python train.py --model="image VAE" --dataset="rendered dice on a table" --train_examples=72500 --image_size=64 --crop_scale_min=1 --horizontal_flip=true --bottleneck="kl" --downsampling_factor=8 --encoder_arch="caformer" --encoder_norm="layernorm" --encoder_norm_position="pre" --encoder_activation="relu" --encoder_mlp_ratio=6 --encoder_head_dim=48 --encoder_fused_qkv=false --encoder_qk_norm=false --encoder_parallel_block=false --encoder_inner_norm=false --encoder_patch_size=[4, 4] --encoder_conv_stem=false --encoder_depths=[5, 5] --encoder_widths=[64, 128] --encoder_kernel_size=7 --loss="l1" --latent_channels=32 --decoder_norm="batchnorm" --decoder_activation="silu" --decoder_widths=[32, 64, 128, 128] --decoder_blocks_per_level=1 --decoder_block="basic" --decoder_attention=false --decoder_upsampling="nearest_conv" --kl_weight=0.1 --init="orthogonal" --residual_init="none" --optimizer="soap" --beta2=0.99 --lr=0.0046 --beta1=0.9 --shampoo_beta=0.99 --eps=1e-08 --precondition_frequency=32 --max_precond_dim=512 --one_sided=false --adamw_lr_other_params=0.0011 --grad_clip=1.0 --steps=6300 --batch_size=128 --epochs=11.1 --lr_schedule="wsd" --decay_fraction=0.4 --final_lr_fraction=0.1 --warmup_steps=180 --weight_decay=0.1 --adamw_weight_decay_other_params=0.05
Rows from block 2 of the decoder, named by matrix and row number. Rows with one number belong to one channel. Each number is 500 + 25 x the weight over its row's rms, rounded and kept within 0 to 999. All counts start at 0. Numbers have three digits each. After the name is the row's rms in percent of the matrix's.
# convs0: first 3x3 conv (decoder.decb.0.0.convs.0.weight, 128x128x3x3), inputs 104-127, a 3x3 kernel for each
# convs1: second 3x3 conv (decoder.decb.0.0.convs.1.weight, 128x128x3x3, transposed), outputs 104-127, a 3x3 kernel for each
convs0.44 100:510489508536506495517530510462530478494503472474518506517511484513460499504513497496514506549510492508505500495525502511513467494478476491496523508503479490500513514534507517497483531488483496526510502542504461495500562482550480512498506459514495512508510458540505505498485501496514502509516464506534519483510527520521501524525534528477499503488517496508502546517502479522516529526530472492511491481522517546493473508515459480487513505522494464490478531493493519481468493518483489450482503510507527478475508512520510510507499471500518489503497525498476477500505507514485478506507528463502499491508491492487493511520510533544528478483478534466508500
convs1.44 103:496515520509466511506471526482520517504471482520509514497506511490510545520534487488493494488521486446490491570496502598417409598524521502500479489490490498489508508533507485541499486485472508506504506498482515515512507505487512463496503481482487519468502510489497502513500489497483535506488470485485489488478519527489503487481510528504517515491488466528510508525467471513500457508444496514448519522512488487514514487495500523520468513505495500511516497501506529530536508420479530496502486478466484570521517505495518494466515530498496460491475492492497532489483513515528507489493471493485507496472517497488526510504470483513497497513452464533472476
convs0.45 120:506506494513508496524494520491474514512542511515468483490493521462431516472493523513483486489503487490498508507513484486480493487497522495530490519525485510483477461553496503509491510489517504492501508545465515511503520487534523496527490474511485476501481459595482507483502493483483464543482572422490490496528522481514477526507485536512541476475524502486496487540456504514508489503519522507503501535511502525542478539423509477547484493495490452511571509486518474481479523567513471496514484506484502481527508492493520556468494578350507533453501525503521472521491536515488524476473463458497485505493513483502451541481480478527489517496451478502488525
convs1.45 129:486477503478547514501499488498499509573459489498468517453523495382632569466572536499496498507509493473533507489499493464497517523509495550533469545520505520533508501485484496503485485476505473464488498468504510464492520496505500494499453491496500521501429525505503520497508492515508503495519509534520521493516493484559495502478467501520469501476523518518482490542457470503518516484469502476555522482527512501474488571477469553528492490509533511491498499480482500520509473541507503472510496486503478503495472503503509499509526498481497498499519469497482518518465494500523528502527536506498518515451527507503538535504534494526491469502513490477512505
convs0.46 119:492482526506461495505523496483507485491526507507494513482465473503550497492509494496492502500474495490509490497503505491504497510503483501515502533405547499571479506503513492455521493503486524499489514486471511538490487494530506485522486501506484451477505493536500490489488527484539405549469474483523483509482527458512492487497464506488488445491528497507467511516527471481485534497468457495527475479503535468505506461492494510442493493483523510484527501496487523478494472577470482490489490486498479500493468473509467544503454409436468522487512516500501528475475496505480517518490503489492477493500510500526465501488459520480467497521536518498470481
convs1.46 118:488449505519537481469537481517510510519469488517499491530536519505456530488479506540493503489500495507507512482509506529503523506465517491498482468478479523501522528481483483522482483497511549526472517507472507492483506515523456482490483490538495511493483519519516529521506542494491540482522465499479467482551437487464512486499527490482521510486509496499528523480461505505499498486471490499503500521521503529514516517456521499519514508508490490478489466496493508529519520493501495457469456528479483508521533468514515522481609602510498506500498488472515458511494505500523501479558536510506450511523489498516528523467510504495483484515466490498532502
convs0.47 087:505473489501525478510505510504475471487523475481475565469463514508483517529520494507527527437463530432516505506506520489508508478517518459453524484473508519499554500511486467513516532481485512516486543497549507510503467476487509476498489507454481482482502511472530505542516496532505554500539469476486493507514538490491460480522480481474534533492449475513506514437535483504507515492515492516541513514476530481517486499493507512449463529476507498535509499532502495516507511509512488524542517478474517485499503496483458507504497530507508471486472522469553539489506477502504556482468513495482488475536476507535470523506558484529484514524500514502505560
convs1.47 088:513493489493512485507496486511534502537476476536519508486498465499554521509495533436563510509538524505511521498475501486474464484463471482523498454517512515547520476487521487467509517474534448475478464526449509481462496530494484501488511521499473476486493533466519491530509523523522464502500504495534490504505459505496532484504515521458472516510489484505503511478471523516506499531488520492494499523505527532504467516517461495520472472513487495507529490517496473482492471472485476508483490486498524511483502502513492503494507544453455485521509533507521481533500509492520497494496479528468465448527483484497515459493490470485466524490500469493502489
convs0.48 105:510508463537523538490485511506483481473511523504530484490459502518421509484455520481504493513536474499488471494493545538487421504478482494529463483503492508502487498482505501509517509471506498489458464515488498523466521492486512499559480476522482423487533297506467476491461517499499544486508453518468484463505536497507478504512482493497496503520517487487494483471532549518526470505501505507491469499482512476475497496515461508483473446466498524457483504553495483485535478456547496500513474485501547512443511461481522557502465517497488511476513466514505522491481543536498524503413542531476465528569481499475470539475506509478482518430480504522460522
convs1.48 107:491484481493443481510514494532476469537475477505520500488519487484515480533475505536537498495463475538484513528517471516440523473495524500511474502508521522519476492528505493512519510501518520551525539489499504526512514513483472430485497457497551534521513511491536509515471529496461533492493496484498521536501492527549490528497495480475514489512501511487508486474509514526493494486463524450487527466506528515525505522519512552520502491502520545538508504496506532528504550508552501510491517492534521498470490511534496489510550580484470487470486485486491471447470526472493503515490508456495485501473488525459523485483476494488516480520487519473503515
convs0.49 104:468501500498521517468524512493465510481525493506501532504501528471472497488448475486536499459510482470509482517519516536501485479483466493525466483517494505514476501505511468503526477559512456505490447496505482488511536504532487493514506490488477507494433411515513472478506521484511418460530496525517517505507519481526466472498512499518524496529495498459491505499535496534511519539498503517504525502512531494468530508545507526496515465530505510484492535488516480516492501477500520501519508503515549452498505470488526511473510516494501528498485451500463437433543529507519518443495531521476479492510442464518488527494517516554514499493492510468492504
convs1.49 099:495477497474465518465505519474488510510493562506469481516470518533501487503518508482504555503546586527521496511454506474479480474488468512517529535507506511517492490480521451474521496513518523508496483503507513522526494484484468475509478473487514468490514527527496462514477527473573575490478495498510560507518521437487517492494503445530491519508499482532487483471510459481499506524456470425425480486483492490499496470455492496503506489495508484542491494482524511490490483509482461476532496469470499490544489460529466526478513479527497499510567533498540524560472479511500534481460506497512489486469505506525520482511487488505492526539487528501500471
convs0.50 085:478515548493522512459448476441562530498483534471482489518521511488509491537535495508525489491511526502474481504511466485510493530509499543491509508489515505551519470511471503485507513495491494482495515514508505529531529448502535506517444547447501520511475554489519561528496538484494524517522484479487537452503537541430526463499496502512455524534498501463494480521536533519557517501473524494483480515506510487470496554506506467491504467507527510526519511498492477498468465536500486477548503518502515494521485536505510495505513521475519544517484486494518509501475467501511493532500524485509505510505512513530483544513512483520552552496541448494511496
convs1.50 070:444506483525533513431484497526529506442490513466447505538492492495487508474475473483494461524491488455447480500463537577468511550527501515490515482513475478466510483502432487470483514490491508487481503516473532535485497465505520514513530489475530499526490523484512454535522479438481544508510521487504551539494495548505471507567519508481522485512473507457418477526465495468461507497536494488521496493497510479460513522503515515536509496505520470502485513510498469518466501516472518489478481472529512491482484469506487534453538530481501529475504526551504497485513514475505488506486502531491529497504531490487537516515506492489499488570531511472485486
convs0.51 081:451482509476514516480474480542520504502458517497522503501467496456494471520483495479472498453517495486466518462480522524504503488460511458503469458498512493504472483488498495482541539517488466481485473495460533510511438456511477483499496494493481471462493503479456499485467525496503451497502489457491509467504524502497537490544500518488489474490501493527478466481485534504480470492445525470525479515482460501476524450525472531489496491504519492507490499487514471419538419495508520487485474481498516538478533472470492457516468497510501507492461549492530502516479488488467476480472477493503493469380541452487460482484495462494484494452537511507482482
convs1.51 097:522495504497489528537473543505517493515517495496541481491501479506475506475468547498506507464498560449484556487510493528529423571550400512515522482483509504486540517509480502485488501535502519520500515469505531481527493532535524522545532557536482532526479521522501515514515525473498525491516447521505487510494486497528531545506512502510486493463492481522539500507549473497541505498497503517503441500481537489509492513538513496500502495494489456438502457481478505489525520529581529521522518525502520471512534527490476509537518470507505499553485476515501487504479515478527489481483479474469494488521514502505490536513498509489474513480458512525456520
convs0.52 107:496489503514555489512500500485525502524476509476521464492501513502439484501516509496494493503519491488481503483520499519498500484476508505490488473545476497470504493502475510518523506521494475502515488520477481495514495527506503505484470513505497466484529411530498505489499501482516571496512470517516502527496498477511500507531460537497529505527450523477507515487530493497507505488515508509518484512488510528503505503569454523441540494500513549500542501494515506523492497406487520545492477500503539553488484510511502491506508375501521482497485505482485528500539493503489486477487491468504479510472411494446474558506509496515463510458569533512478508
convs1.52 108:514500493500440498524501538493499506502522498500484495502474512508453500484481482540534497539493506474452483495490484476540479458470489506506498528488507536508502490516501513508507489465483491515517519475542489508483537534546501511493500561472471500485454483477511517468488541516508445482492478513501481484491559517488451500494503503548472458509511475460509488523510448464499520488502488530520521517523480489514520551499492521478450508475484483468504515524520517481495480556514509535514518495482478496479493502485496518491504492513467489524534503486492416469508500477524540499499449515489533502501512496461544498500530497477491485502452485496510497
convs0.53 097:496511496517543462488528491513522493522522532507501496486473470511541515485508503457453535462501476487574528472495517487508507483560479461486504512515536519496504470509462480480435509562511491480508488495524477499500520530506486500486489502515526479478531530534474476511541506526503515517481472493489519516505518520490496497507477486519493494507503494484511509504488514502499512518500526499484495494508535483486481495555482508492520491503501485500490504514530499501490513511514505522517476491479517497463540504509464512492478456483500506474516531505467344462510392475490500506504489463557484483497499523472437509509529532472524500523514538504506505
convs1.53 099:510528489495507505492510460450480485494508455477473469517495511514537521508525493448457510494473495521510442542496515527520513482484501486492510484504528472489488509511488497584509525515494491516535496555538483563485492488482507505499484507464480485483515486530495511514526510491499454517500483522522526523494503516491464479496516520509504486539514438501522500483472455539479507458446501490457482507502458493491487503521517471532508469488478474478484485496513499518509484466475469474483532456480503522494489460449543486486514535495507489517495539512519649575525537496517539474480468476509516500476509498472515528466478533490527489477486495464451512
convs0.54 091:493502487453501502478421503493479506509535532467527470486510504486474480466468482512503492500497499515509507490515477508506488489487506486497496498532480482459488513480509512541501491512488485479519496521489519533500482472525526535484512464495482496522477527498482490473463460510550455468496567457495492469495484497490541497480526542535497472471503501477541515533448518501503517519531508528492510516550485463457518529511517523547488494471527461587522494498517497506495510518471478484525484486505509528481507465436496468500511537490513524516495517487485438531530498498494513490507514500481469492455511505465514491488532489536463512497450511466512489
convs1.54 110:496526490463558523522514491493479477500484514505494513515476496472551531512538495503476488500498493511511503538528526541520476533499496500525497496489484497477503524483500520529475489488502495498507525482473480449504517551504484473525490469469489527520486428516481495562510488481494541445463475500517475499496514472526520502500545501531571492515496516499482500506496484526522491499476469497520493471474484489426493504529452501529513499506505492483574486510514475492504477500476517468497494529493517471511492495501462502504464330504495575513474501493491482525488499511501495495497472544490471500505538532492548500487489545478512500501569527493545485
convs0.55 116:535492496509476531489529487520477514500515491498497502476472469530509437502488452450466536449465531511471519471432504458497556517504509488506481483529504504489488500524470488490522519508485504506466483493474510471495534478491473544488476524523495456466522522420492497496512495494504465518518505521516504477504501493506501498492458518489518506495511472488495523517526505490482482520485490486496483492512513486513487551518514490501518516499492528506529509508475495460508520486457479520481526482491513519506500503475504539505489446497481457460526528497487477548492522489490506465479539485508492497501527546457424462519491469485421535499539472502497515
convs1.55 119:514483500483532492467517469507500493517442545500499488509491501602528463531539489471509520481524541553498503494515541476468510540465513479508532505507493475478498491503502473532525507469515554469480561516489505501524449480503529427484575559466515483510505476504534537501468494458521539480485488472485489488491553448512525489502509487479517529522438492505504510492492479479447501491504483503510514512529479485470489472515438482485519494486501476483504514504489514472484541521505520476502475509491477451496471510494556517479488516552524481496496498478516525483516502467521493529509476485470502510512487477514541514464510465497505490485458501506533471
convs0.56 097:480503490493490473476467499474500480497488508464508501506485509491478523520532516501479491496512494521524502498508513494491482544499494405319374432449426448396398513490529489471517504481494489500516496471507493508491508520512474527481483475489494470496508469496465477494489484499504541442505492492491478517486508504488474527496536500503463495501499486474525509517504479488476495514477491471479460464518540473513489500516515554493475525483489504528526488480477497490493465481510523546549487477473496508470478463490514513488493492471481502478520509497480504465463497460511487526504535538487487486532537458515507441470402497453470521500518504534457466
convs1.56 099:524509519525529530508489483515542537532526531520521557529468485466513487523465494463454479471563491479527493499513503513488498500490515602619542577575565575589557501540502523505485504517529487535508526533501511489472522509521530436542504488513542566510490438521505533517534471489543471508486474504468510533508468517490509528515510508516475517509504517518482510492533518512512493504482513494486498500514490512468504558444497488491497507477494501477480512545508444448527471534531475515479465487502499502532515509498504469506513509504506521517545492538488532514489493497516515489487410473456515477502536504505525509500521515496482481500502481490498497
convs0.57 083:503472477538497515501525516522458529493513460524513499500447464492425484510510485487459494473517458492514509471474477495529441482519508463496523474518471492473498489456517482530514487513495481506465501489508505498497496554483510438513514523495481467464518469480512503512518514485510512497510474526469510473504487478512458501559482455487513521491579470528500485457501507486492515504501518505515462483516548524465488497498471460486513483511498492502507517502510526480524553462442501465533515471476485466489529498513508505482495504456506514477491571448491439487517485534495495431515422497502485478505554460516471512479491491509443512513476517501552508
convs1.57 090:474500497513506506497531510511472499554472488507554492508501507539543512523511487499472512474495487542515522530458493473418523568527525534503519466494505481489531531519486527498528468492536513491505472462500520493519542507502493469503479446508524515484518527484508467484494499533478460518474473509517547510500522506517491520484499504518478501512522475491499527518520523506530495448462454462488473514486484486515533508513533519508475504480476497532467486482507513521495521516480549504516530500505510467494485487514528487531540527517435452489477525525487545491504474521516541475539513484574517500475521513496511462480481465499469481517517476522526481
convs0.58 101:487514510509526497520496499482488553484522490510502477496517500499518491501498476486524490489509489517496502515510526475510498513494506510485501520488485485478484476496515478441517451502466513503471526491467494500499483552424514508505477510490479487506481478510497497519517513467511412492518508500500481555503559463503474536471497494497535478483455525491485476497520478479461475481494465494478487502517460506512427498488458519466501479512466501492492518498470456446475506520475493507510474475457481517497477483465512550529497528503498511518502510491503524491508483492503496496506516498504504489523496466483476468518504494521470495467447490498492545
convs1.58 102:485506495499489498471464506446457476503529479451528464503494493465483468482512485491509476505490518508470492482484501533530530495537507489475518527489523494448513486519498507533512519494502519539523475462510527464524485474516540504515518527508448508521527589502485424487506478484489527492501510507485505505508492520461524479494489513537484483523460501510519489492479514494506515524502520477481515505510517483501494470531519510501473485501485515505466509507485510443468501528528500539545518479536457442526517484544472527479534512494472463495516519494515525504495486499468465504543542503476509537496523492478476512478512494494491520483508461544513469
convs0.59 085:495511489461520524480499506460534490495524454502467496485534507464496530504501496511522509491509496493486482512506498508485509460522494496540464542444512474469471458496510487494503510526514514505505512505505523518486492505495515486507468507514511556490456551513530513507468502517532464528500543525493521488525497466465513452499514442533553508436523528468512460485534507498500508498524526512516471514506498530523494558467540495545501482529471502548492525521528475526476527538428501511504481509498530495518489495473507494509511532545493503510510503496519518490515504514498515518483514523507503518472494501506532513497481479511576472496499498507461509
convs1.59 086:498502495432494487534511497558518525557470481499491509457497497455535512490481503509503502498524497461457481481481487486479504483497494510506480550483502508501453482502484446525502459556524479494495454512466526496490486541496461520490507498478539511475514467467519433484484522514501490513527472503453489502476511485476462498474477508547486493530501502510526477485473483529517514479523483497504493545474494518523492515542435514512497497491479487526496530489474509511506538487490543548488502495500512504501501498503541535442487451514445460472472495507496538479490474467486485486450507502516515477490488499521507516471509490509505509502474513493495492
convs0.60 094:480535515494485551525504531520442514476510483514494499513484486494429464501523501484469523485527508493456502489496499523535447496468518466522513465512515488517501502511473524557477484535491487496537479496533490511502524491541505503507525450490498466478499414478521513509483510502485547458527446535495509494522527490489501492512483514515496522517504506480456547498491558481490521506499520524489517497494489512515463487517516502516500512495462530487532489508545488476494535446502516507493496529498533583500533491463492532512465515549480510515546519473515467526511515524470515466498474511501490496492488505504486543495477523475481504455451540483558497
convs1.60 088:466486461461558469488498483491455496526533525499464538471491522514515494488492468529502503532509496531495510523497534475480468488467544494512477513467492475511473486482542479473478504468491486526528445552487520510502476525480467495465505494511524502522521514497501483458493514513523496519510495517519483489507468494517508526500510476529513499486485538508511528456532500498482497500514474493522483485479505494507503521456497515494462497502495513533484516501515486524503460503464519484493504490485511473470467417483511512493461519469504489455494477469474481485482510503503511504537523469559523522490507501507477506528506506495504540451555522501512526
convs0.61 096:526540479495505518498479489493507469493471509489489490507506492506455472498482493496498505529535468504516485517502470503495418515478467491495501491509506502474497514535528523509508497484511501511539524491499481482474478508490529493491488464490517480453487431453498441497450512536549545515558518490527487485451490505509508495522512494531502471503531491485503490542449497494536530525519536495505517516512484495472518441535476505470519492455504505508533506538506509501518516489521495486497501514497503537494499466485458493494504477511484514490434500487481515506517532539506520503517432499499502481470549512460543497500498514500453492469434535492541479
convs1.61 102:496475538494507482498481489511478542505565555505493515520503531463548532465505534485459482508430489497523502509541515518556516539469499461502484510488473501497491507550495488468485502513508511546523523525489495467518528526508500483503523517473468497525533544522503540518513485477475547467489497491499486507483483514481472445486462500488501501521478504490510501495506465496531484475464504531489513473467476497525475506520510503482508535467492516506506507512500516496512454527512517546502507511486473486495498480529525472506496511585513507541491536512520456510489538506531493495502489478479479500484500501472508503477522496501480506488515514487506518
convs0.62 108:514475471495550502489516490490503512499506478503498504513543510495518551469487505437357482485628486506546491477493496484552494487539487496503500512512491470494485480454484520470514485548502464534554480525489504506478481504498499493492512485491510540507502488522500473494498522491498442518462466484500556495497496510517466482494527522513513491482499487493510519487500473533501513516504552494519505490538476565493488472534480524517510503527528488518519479496532467528502512497485519490519516506505505499493494496501510491501507445486502523496426366494474349563489439491498474521534454464520498487480501540459465514479513506541520516495514474494504481
convs1.62 095:523462508503428523524525516498477512496465526479489497517477481507497486513552503508462472488524529520593555501491485460504496502486489492482484490482501472521510499489525493497517534573501529480509485447488505521510496465494517489491513511528481478453480468481505510504527530498537569534521495545486521481518520525520471519517521537474524542485509505491533514529492482507468481508437509436406512489510501524477509477420492483474479453512494521498495513477493494466469503534509471508494495478489488504488474520499482478498471526491503525485525533480502572547550595547507471485498521509518527491466478511503505522500495481505519494502500522487459480
convs0.63 109:485541498484491508496465520498502520506488499520492472506558521494509492485486500524476487529567494501465502508473497497559503517481467508548500493483520493457486506522470499482514500472504516519484531518482469514503503480508538472493533536486501541517434522484481438517491523520478512497514466489523520527499532504528530528497505501490512455520514477487522494508494463497471487485524503487480481473522508491529508458506527521480499494499535529473561492544497462532503487489501510499511510511480491487484494501504522553534511427508488505512480464492486507527531515468518504529489532532491469479474485529507456494511463466507545478517476521511480513
convs1.63 099:472521508476496502527495530475500526496491486512518491506437501488484494529522486469474499479435447509492504506470499508496486494525502514526479525479492498474491473497506496498527510508496518499501477458462536501496481510491498487517515502486518507527527527557508491510509517518484478537519486503485473476494503495455493475531534499521477485497487497487483475515501519494495521496522537517542552495508519508507524510523518484526500499489503480544505479491493533512515482457508513524510483499516512467480504488507423502532505478524493481490484496484469504500468484495517515533486448510480495481501547534473535553500511532478479501492471475507501500
convs0.64 099:477525537511496501494478506498506497506511496501473523511512507509517498506503504522523501498485495498495496510513503503492508509483518515494503516503503518487496486500522530493492497499475520502500492493499503496486481516516495502464517519503505529513498527473509528504532526498514471474459519458566525444500477516501549553499489561471505491554460494495519500442505458505478481478461493501494491486442493508581554505560487508473540512537506518480535487496481517532509491536503494512493504525498504499480473485480487510503505482492488491488473494504485481535517522478508521484504471518542474504499518516513478516490502437521489482497478487494492511
convs1.64 079:514510510476530511517494511503534521458503485520525530485497479518467455437482483501501494499511477508483512509527465492511470485512466506484479503490483523515489550531503495487509508517472527511530493537531484511530479509504496539522485534495505458474507467508483495522539520483503507508485458488477464508538477486517474499523508509511508515497488520505478499525557512501505523521498509549507504518490480459512483505456533483460503502527524494527519493466459501469525493469529456485471546443498512488563506482472471487462530479495516548496478467499465503506497486532489500497521512509465522531514501459531514503484443461481470501490535476516518469
convs0.65 087:478485501487504502480484501449540532506489541492534410501519511498481493503524522507502510487517514499497495508486497499483505499470511516484514511480481482532485467507487508517520470510482502499455495492506502486518534488494489527484466528524539495505509491491517518489520456509504494515461509477475527475481572490515510447512522506494508474491497525512523443526519465482494493526529501539498528494531545547490451497427533460543520462516512511489482502488478476492488512491467519531503509516492518515512465545487507485505508501506494509503537467468487534495481483495528480477499512490484490492516473449485487465491488435493470504540447546501526480
convs1.65 081:510507486501534508499511497514453490545503539499476505498506524508496506514540512469502493497432483487510519502584488460506525466533529477488505509506550528474538540514474486520444509473476532474533516490513535537500502492515511513491487469496528425502511518469472521460507468504476527492512532493486498496490473495500488491504515496481480508480454468501500497459511517510511480471494489476540484468497490462480507513545539520517461564498508527483519517475497520496483536516533496496497498479533474482517505507465488462503464465459486508534517496521510526518553494466531500494535460536507511512528542521506497508488513453492514487462515520439531513
convs0.66 100:503515516549463498485538493501521475502464520522533532499525531486470477519497524512494509508496478506470508507512507499508484494496499492497478490496484482473493514478529531443536483533485500459451503516477493526487471509448448540490505489535493513536486514545507509510467514502502477474484514521510515472509486464495485498498516558474524482505498518506454494502490485505482549510498526460492465533525502496481525438558493512474520512471469514448506476463460498495480473511476521501531462483485501509525445524469507502523515498527521492503508498498507495528513526493522488483509469473511496491509524481501506493526525533485482492476477503504500516
convs1.66 096:499493501502487509520482491474469459509506527478484483503505503494463456522487511513504478534551513516479475524514509498446490495454483497497494494537499521535514532494527468509497499536501489467481544518484511507487468499473515485522523467515484467494492483531490528520562509511495523531549490531513497484520514480526485499535496500500464527539494508462520528516490505512518523527492522502486463517507507537475525476426556494505522547508477566503503514484504532502536485481495467506529523514534462475531524509542468508464493517503510530479513461494534492493508556505529520533486514527524522513496491499516495508531495551528532533473510486484490493
convs0.67 104:482496535475488520522500468488467498493501475491462528510470500513500486519511534495493497511474496505481520493471491525472467476505513539508512520509515497505526455514551467491506500512500495501514564516502468480483500500486537488493489515431504487484503516503485502498507476470526469503473496488510522527521563508519499491511493487515495523495503491528513480506498548443459480540517534482497526466516536535437469489458508497470523528513503527511459432446417520479497498506511471473535504506503513501517449489507533541525483517494519506491543583460399473465467478522532530529503493509483488512474500458415434489448485471496531489505474503532502497
convs1.67 081:526510506504481485482463503504500501508492452499492488492513491478531488526521504517508520511514568462534532521484504542495461527505496476454499463440444459496480500458522517496469462482488510508501520505509504519499506520496502473472523507516476489462513490456516467490499490525511457514522513475492498530443494478468508471509495497464465480494526493505483489510497506520480502511472458521475423478458423490511532487512474527536468532503563521492556469517535496514490495463514496511534491491461509510492496521496475509499492494463443453485459497512529509541546483440490547528478485484454538498491509516477488536516516496512481496474504501492492463
convs0.68 116:458495492524533499495481500506536513537464522528505486520553506493445473490506488492486514474545475494496497428498521542502478483482480492473524530476491498495516458482522500509490495481510485524494484497490484506503508528508498518517543498531526447566503411498485501485495535451535462515539490466536515537510482504485508515513534510483508491502475480487505483526516504519493517512497522506438523510526524546518497483456527497477475492484499508533522492503510485517468494476477533478519491510500541502486540468503472424482517544527523485509497498504535486504521544489455475476518544520462507520539408502521570473463483497490514484441443501494509488
convs1.68 104:465484497498507466544513496497477484522512514482450458487520504503502482480480474490494535505486503484513489507538514527507534461511564474509494530503497511476500493526516481495507496499513489501490510512470524523481459482474465511509476431479500454499490552539480520493542518483501483444502494458494516522510467512475413436516490488516447501463511474515495489477503491452507500486463492474554511477421508508536514495477506483477466477490483487530516486505471464497529526519520500508505472493510512501451512510490480483481481529481552532537498474476497523499525449477483497498455434504503490531468519522478475488518480491482490496508557535507499510
convs0.69 078:495456504495494498487509528492535472529463524474497532497492512500450510512486491511506493501506489469503488505500520459458459477485508476491486481484470512482465470465475519514500477475513479488465483503491510516473513455490486535500486533512502462478498446479470496484476491521491486482498536461453488541532450455542530483492471497509475428518489498500528508478504462527501483511521524531505488512495489473533543488524494473513532504472511488459502496511498494521517485435544549445485491487494488531508516482496498486514475412479530513503498489502511493529511534464516498462489485468513505475437489478535477485500488485455483533495410535531530486
convs1.69 121:518490507495527472486496505511458501527500506516503485478517473464509488467501495521501480522484497530503514488544524421582532392474473507501510504499524500494501487486526496471511505533515523504504509521496536524513505487494503484504473531490468515515476532472492505488512487519521530496530548518514509495555487522518539540539451491519475526523498529483502515482519551490478529508535489498534458458465464503450508495482516465484499491502526558509493530490490465533540504593529455470493493467557501488504488511493488530476530567506488530512520484496496486514540505513483491469538484506516506481489521477503479485519489502472525505466555535471473512
convs0.70 097:519513529484520504498476513523497512509492528552464491507476477503477475484483470493486504508497480516501505509419478541387402529534485498498491517496494476526506511507505488504522506550517504475477477500519479478465501509470469478518532459497504469498491484491484498473515517476495511485514507501483510493509497470462530495489526475519498503482471513507507495497497540535498489494525513532498515532511492511509513521481518531497487506503498527491509530520512518485508537440520546471481496494511540512494527508500493521498512545464460542482491519473440542492531547480530531474503498535503508485500493480503524524500491512470471521489465515511467467
convs1.70 106:478499453462505514506485503492517436470494474447474482520511481504522466510503516516508486479501489496510474553480430567505474519547511489482524488499514512492492482515508491525494492495460519533504530499572534510529496518414509524492530505511502511530525503517498514498503482485499503496514498525502485529539532542475506535488521506483450507509502522500551495474470514494496491496547454473480533515459504535506508476482522525469464512484455487518493520496515526501451447533537452487520481462482482490440468503496517523514541547492510514484477470568506474542470492506503451470485489476493470491495519517489481487488528502527517495511499542482506517
convs0.71 091:483473487512541459496495480506470495515515509482491477482519490477490491506468518516520502509460506489530504505511511501444510504491510493506478493515476509477495510484483535535482510540506516517498489496455489479507513499528498514517488497523486521476476563510493538472496503501445488524485550484481509483495469494533510528498479498465523495501515492523523461517561431490545471495507449462469520490512483522561487484495517472496498504539508518500468503524493479497508493542510497472462532487522471491517515505466501488503478538502508507497505490475486539484502481493507512492552459495512512524488441499499448488476478515471537497493543483471493525
convs1.71 100:511472494520483488499471511502565506510524503478526493464548525496522491519504502512430517561562480538514536487464545528518514494520514502505519530483481526503491464470508529502449523520487466521499483540525484479487487491462460490489503515503528526483549477468506536508524464513504461495520476485501443520492511481487491498502491515488523499491496497475470508508457466523447478472507495474516515459483514452501497458492492481453471489511496475457505515468469526522499471467484504523513501505477499517527501508481519549472441467475532468503485500516513470528545534536549456461513522520487498505509513496566505502559494505506509512470474515490537502
convs0.72 093:535517502491465488500493513520504480469515487489529507501518501497505506501500509519478523490462477510471521498477486496494501515492529501496515519520487511503514438499470523521501461456497478480539518490523479470466537496549530447552570521524524515502495520522500502501491479527466471517513535503500475588507546495590503536525496491500473533527524492491497469510535507502480489470505463480453462458489440445503494432419505512508478539473491482459524483495503491500475472495434462523480481499498490501492471476481514496493490502508500487489497510476531477499476491485515497514478509508505488498485509479485458462508474481441472491494473486497474473
convs1.72 089:507508538491475514504494501455498490544496534500448492530442459512509497467490475521562509536547492494451429467481479496459448503506520516515488483479488508488477544503522512464491518493544522497480493529493509503505461494472467556487478510478492498506516515465519504497474493472500554534482517478457487430472528491431521479504509457481524494509536460502506500525479491482494500520452505495462525532524575516451478488526549499477530487507516499564521526512513521500565527479512512494510493525538468498521528501501512500529540505499527472512552537508514511461445448429499496512517532510489501488500532487520525505519481468518487491519488501509506525
convs0.73 099:501487461484548486496516502526477530478553507507468495497522507486541550476449489492482479486505503502516502483479500499506504514522518492488440513490538498529489518521491488516514503520493483501507468516543534488507504518528439489529514516509520531493559422541458431507494507537528525537486503506485524502518521493507458515511496478492505533482526481487501498476522502503493505521513495487478523509487479530502505489556517497486494500495511497521535448474518531522502510519503506501503478482470495544486515516499498488478480421463477525469522502498500493524507497502475500495500434492531504495498462411398416558481541499503497504490517517517531514
convs1.73 118:465481496548545485482527501569584541498504525493511510533523557489513512499514531505537534487532544506507493509510510476500498474510497517500516489457494512491504498513490483495479531494494472480452476541522485529503490441543440442486497533510503486511505450468521471480507482509436434504505500510461520503513511507454481518505530481474559484512517484500515544497520520501466493500519483518503490495523508533522493528451500482452487485534514420473519496529476504519474486483463513491490486449475508503521515515508536523478502528491490462491458465510502440499538521482532541489514511503469510507514516498538530538529486512483497518480501531502535497
convs0.74 098:524535469540519456474515487506504496502526491520475519507494513511495502494439480499516507497503496505525496489522499502503506497531492480513466504480507500495481487497511522532522499525521494474520461479527500503520459504502516469531500488497492479497499313399466379496505473515526524451513434512484522506516482493476512489494509491494528498463559512493505524511493528495518538502480509501480504517475500460520501526593464499500530503495515471541492498499542523460547505543534504506504495498475524515507510531478507534499535517472502557495510485488493497491488531493496506468482521465504487495539486530493501491508500478503519523553495476494489516
convs1.74 111:519477495495501466494519494462518434492514515473479505498467512492525477498505523444465477513528452487486505493471508512473524486451493493465483487492440487500478486453508527449490516490495478491514461498530514517515497498531486550505473493499579584555568583553511513540485518475530484500511490518449501504473519522490498537483537515534442503515455490485425496544421561527493524484551545475508489489513493474487509507455527499472500467489509493502546498505508494516534462474474493488485506461480466495519486470511532493431510467481468444482529530514509552520518517501517465499493483501513511513504471470488509473491506508509443531541511518502482468